Weights of a small image classifier.
Model: 7.07M parameters, arch wide_resnet, depths [2, 2, 2].
Training: batches of 512, held-out accuracy 100%.
Data: trained on simulated stained blood smears, 57.5 epochs.
Rows from block 2, named by matrix and row number. Each number is 200 + 20 x the weight over its row's rms, rounded and kept within 0 to 999. All counts start at 0. After the name is the row's rms in percent of the matrix's.
# short1: shortcut pointwise conv (model.blocks.2.short.1.weight, 240x160x1x1), inputs 0-159
short1.140,089,182,198,190,211,225,194,216,212,211,225,184,224,189,187,175,228,205,197,212,186,185,206,222,195,194,209,225,187,212,192,217,153,199,218,197,196,216,179,203,219,217,200,176,179,230,217,208,194,217,213,220,179,203,229,209,215,208,216,214,217,239,174,180,197,190,222,212,196,177,153,213,211,215,213,223,218,213,202,173,195,215,220,210,173,200,206,204,225,209,187,174,171,222,207,220,188,211,197,251,183,160,220,226,174,218,194,185,184,226,169,222,179,199,213,201,189,193,214,225,208,221,163,202,184,193,226,182,194,228,178,228,199,201,232,223,222,197,205,232,202,207,232,160,213,201,217,219,203,209,236,222,237,229,225,164,242,224,179,177,238
short1.141,076,226,213,175,202,167,223,210,218,180,165,196,175,185,170,215,195,188,188,187,185,187,195,196,213,236,204,184,209,203,175,207,217,188,178,201,193,189,225,205,210,205,231,186,198,214,203,196,195,206,146,190,199,180,190,188,192,189,199,178,178,181,222,222,229,217,170,184,193,233,187,184,162,178,178,196,174,176,206,209,234,186,174,204,221,190,204,176,185,196,208,227,193,192,217,221,201,190,187,193,225,210,186,188,209,191,236,179,207,176,211,191,232,212,210,207,221,189,189,190,188,213,211,250,227,245,201,217,218,170,217,189,227,162,176,157,177,201,197,193,209,221,197,266,178,236,194,197,172,175,170,192,193,181,185,223,199,179,228,171,205
short1.142,097,215,178,200,220,207,203,202,214,216,198,181,195,189,163,220,201,223,194,174,172,191,186,205,217,225,229,207,226,210,197,198,205,207,221,200,209,233,197,205,245,199,242,176,157,212,213,209,210,191,157,211,182,166,217,204,202,203,208,191,190,208,216,194,238,212,234,178,220,219,165,187,199,205,198,244,195,218,202,206,240,205,200,221,179,218,173,192,214,188,213,192,164,216,207,221,185,218,207,233,220,195,216,195,172,196,207,156,181,205,217,191,212,200,223,198,216,202,200,216,217,196,165,233,216,238,177,199,189,214,214,248,250,232,186,176,197,203,224,199,211,209,216,190,175,234,166,225,182,211,217,203,211,201,211,169,213,191,217,171,238
short1.143,142,230,188,225,196,188,248,180,182,243,188,198,177,200,145,205,187,200,184,181,166,164,251,206,213,221,202,192,251,200,200,239,208,218,207,185,215,204,203,185,249,238,215,201,191,179,198,201,234,201,174,234,178,190,187,193,187,202,191,182,191,174,213,187,223,219,200,196,209,204,195,198,188,180,195,234,183,239,208,199,222,187,203,201,201,231,163,200,188,196,210,214,176,193,208,210,204,226,183,194,215,199,194,185,236,187,218,151,178,199,202,195,225,203,218,195,212,227,194,260,196,190,166,204,199,207,186,218,224,196,233,203,214,208,187,188,185,243,189,194,215,216,193,211,197,218,187,204,158,201,186,193,204,186,190,211,186,185,218,184,190
short1.144,074,206,169,173,175,201,169,198,208,194,198,182,199,212,176,233,195,198,201,173,180,219,171,196,228,224,233,197,177,200,174,172,208,192,198,192,244,203,194,209,187,164,217,171,160,215,193,175,192,187,150,188,194,187,184,192,202,171,186,188,188,201,217,205,218,215,214,197,181,251,184,204,176,186,194,177,192,180,187,221,235,188,187,166,187,175,183,193,192,206,221,226,200,212,200,193,144,202,230,185,219,214,197,186,178,192,229,178,169,182,223,189,209,229,200,214,238,173,183,195,190,178,194,219,194,224,194,196,189,195,210,204,230,209,184,172,179,193,202,190,230,193,169,206,191,240,177,193,145,180,201,191,197,160,201,189,209,197,212,188,231
short1.145,075,213,218,162,182,189,184,176,230,174,194,214,213,173,223,211,193,189,182,200,225,244,169,186,201,184,204,171,167,183,183,161,209,166,174,207,231,175,204,237,183,162,208,177,208,239,199,165,177,178,185,164,207,185,187,185,173,180,191,173,180,165,204,221,221,208,181,189,190,206,195,192,197,185,182,169,179,178,194,230,202,169,185,188,223,167,231,193,185,193,205,208,200,184,208,196,188,180,212,179,203,209,184,184,198,186,202,195,199,168,222,175,203,220,183,200,204,181,195,172,171,206,206,211,226,225,199,201,153,165,197,231,218,212,181,179,176,186,189,185,173,184,171,192,186,218,191,185,226,175,185,188,191,190,179,213,205,180,222,206,234
short1.146,082,176,210,207,227,215,182,222,210,217,217,219,228,188,183,158,221,205,187,209,184,181,208,206,193,199,221,200,178,215,210,225,151,209,224,221,190,233,175,191,222,218,197,185,183,213,217,201,201,214,195,217,196,212,215,228,222,207,217,211,220,224,170,168,173,203,234,202,195,192,173,200,230,224,215,222,218,208,176,166,181,220,225,208,168,188,197,207,219,223,166,191,167,214,218,216,197,209,202,219,179,190,223,222,172,225,193,205,196,228,193,220,182,189,223,181,198,204,213,233,216,187,166,177,184,201,214,175,200,232,191,224,192,237,218,228,237,218,206,222,213,202,223,162,211,176,204,209,193,212,227,217,213,207,234,185,239,210,177,157,231
short1.147,076,232,186,231,195,207,197,206,221,207,198,138,194,194,191,226,196,186,202,187,179,190,181,197,243,210,212,195,220,194,192,188,206,207,221,196,201,203,208,193,211,199,237,153,173,224,201,197,203,205,188,210,181,193,218,182,191,198,201,194,211,206,212,220,225,232,214,198,210,218,124,193,188,203,201,223,207,216,201,211,235,200,201,184,183,204,169,220,210,206,220,217,176,196,215,195,166,211,182,218,231,197,211,195,188,186,195,194,196,182,222,214,224,214,230,205,236,200,187,201,195,173,183,244,222,244,196,197,182,188,230,258,245,210,195,185,201,216,204,208,220,231,219,198,207,223,183,198,183,188,195,212,193,195,201,156,210,208,225,137,213
short1.148,079,201,220,200,215,213,186,224,226,198,216,147,223,184,205,179,209,212,210,220,213,194,193,212,208,171,187,234,177,215,183,181,161,189,224,219,195,212,207,212,203,186,213,151,192,226,211,219,194,215,200,201,205,204,212,203,222,220,200,230,219,229,186,191,182,181,210,204,213,184,149,210,204,214,226,191,225,185,210,174,194,213,223,205,160,204,221,196,208,219,178,185,168,222,193,215,207,204,165,215,186,161,204,218,209,215,184,203,200,224,164,215,199,197,212,211,192,201,214,198,199,203,186,233,182,206,216,174,171,225,188,241,191,202,204,211,223,210,218,219,195,196,239,168,218,190,209,239,197,204,226,222,227,231,215,151,223,212,171,178,257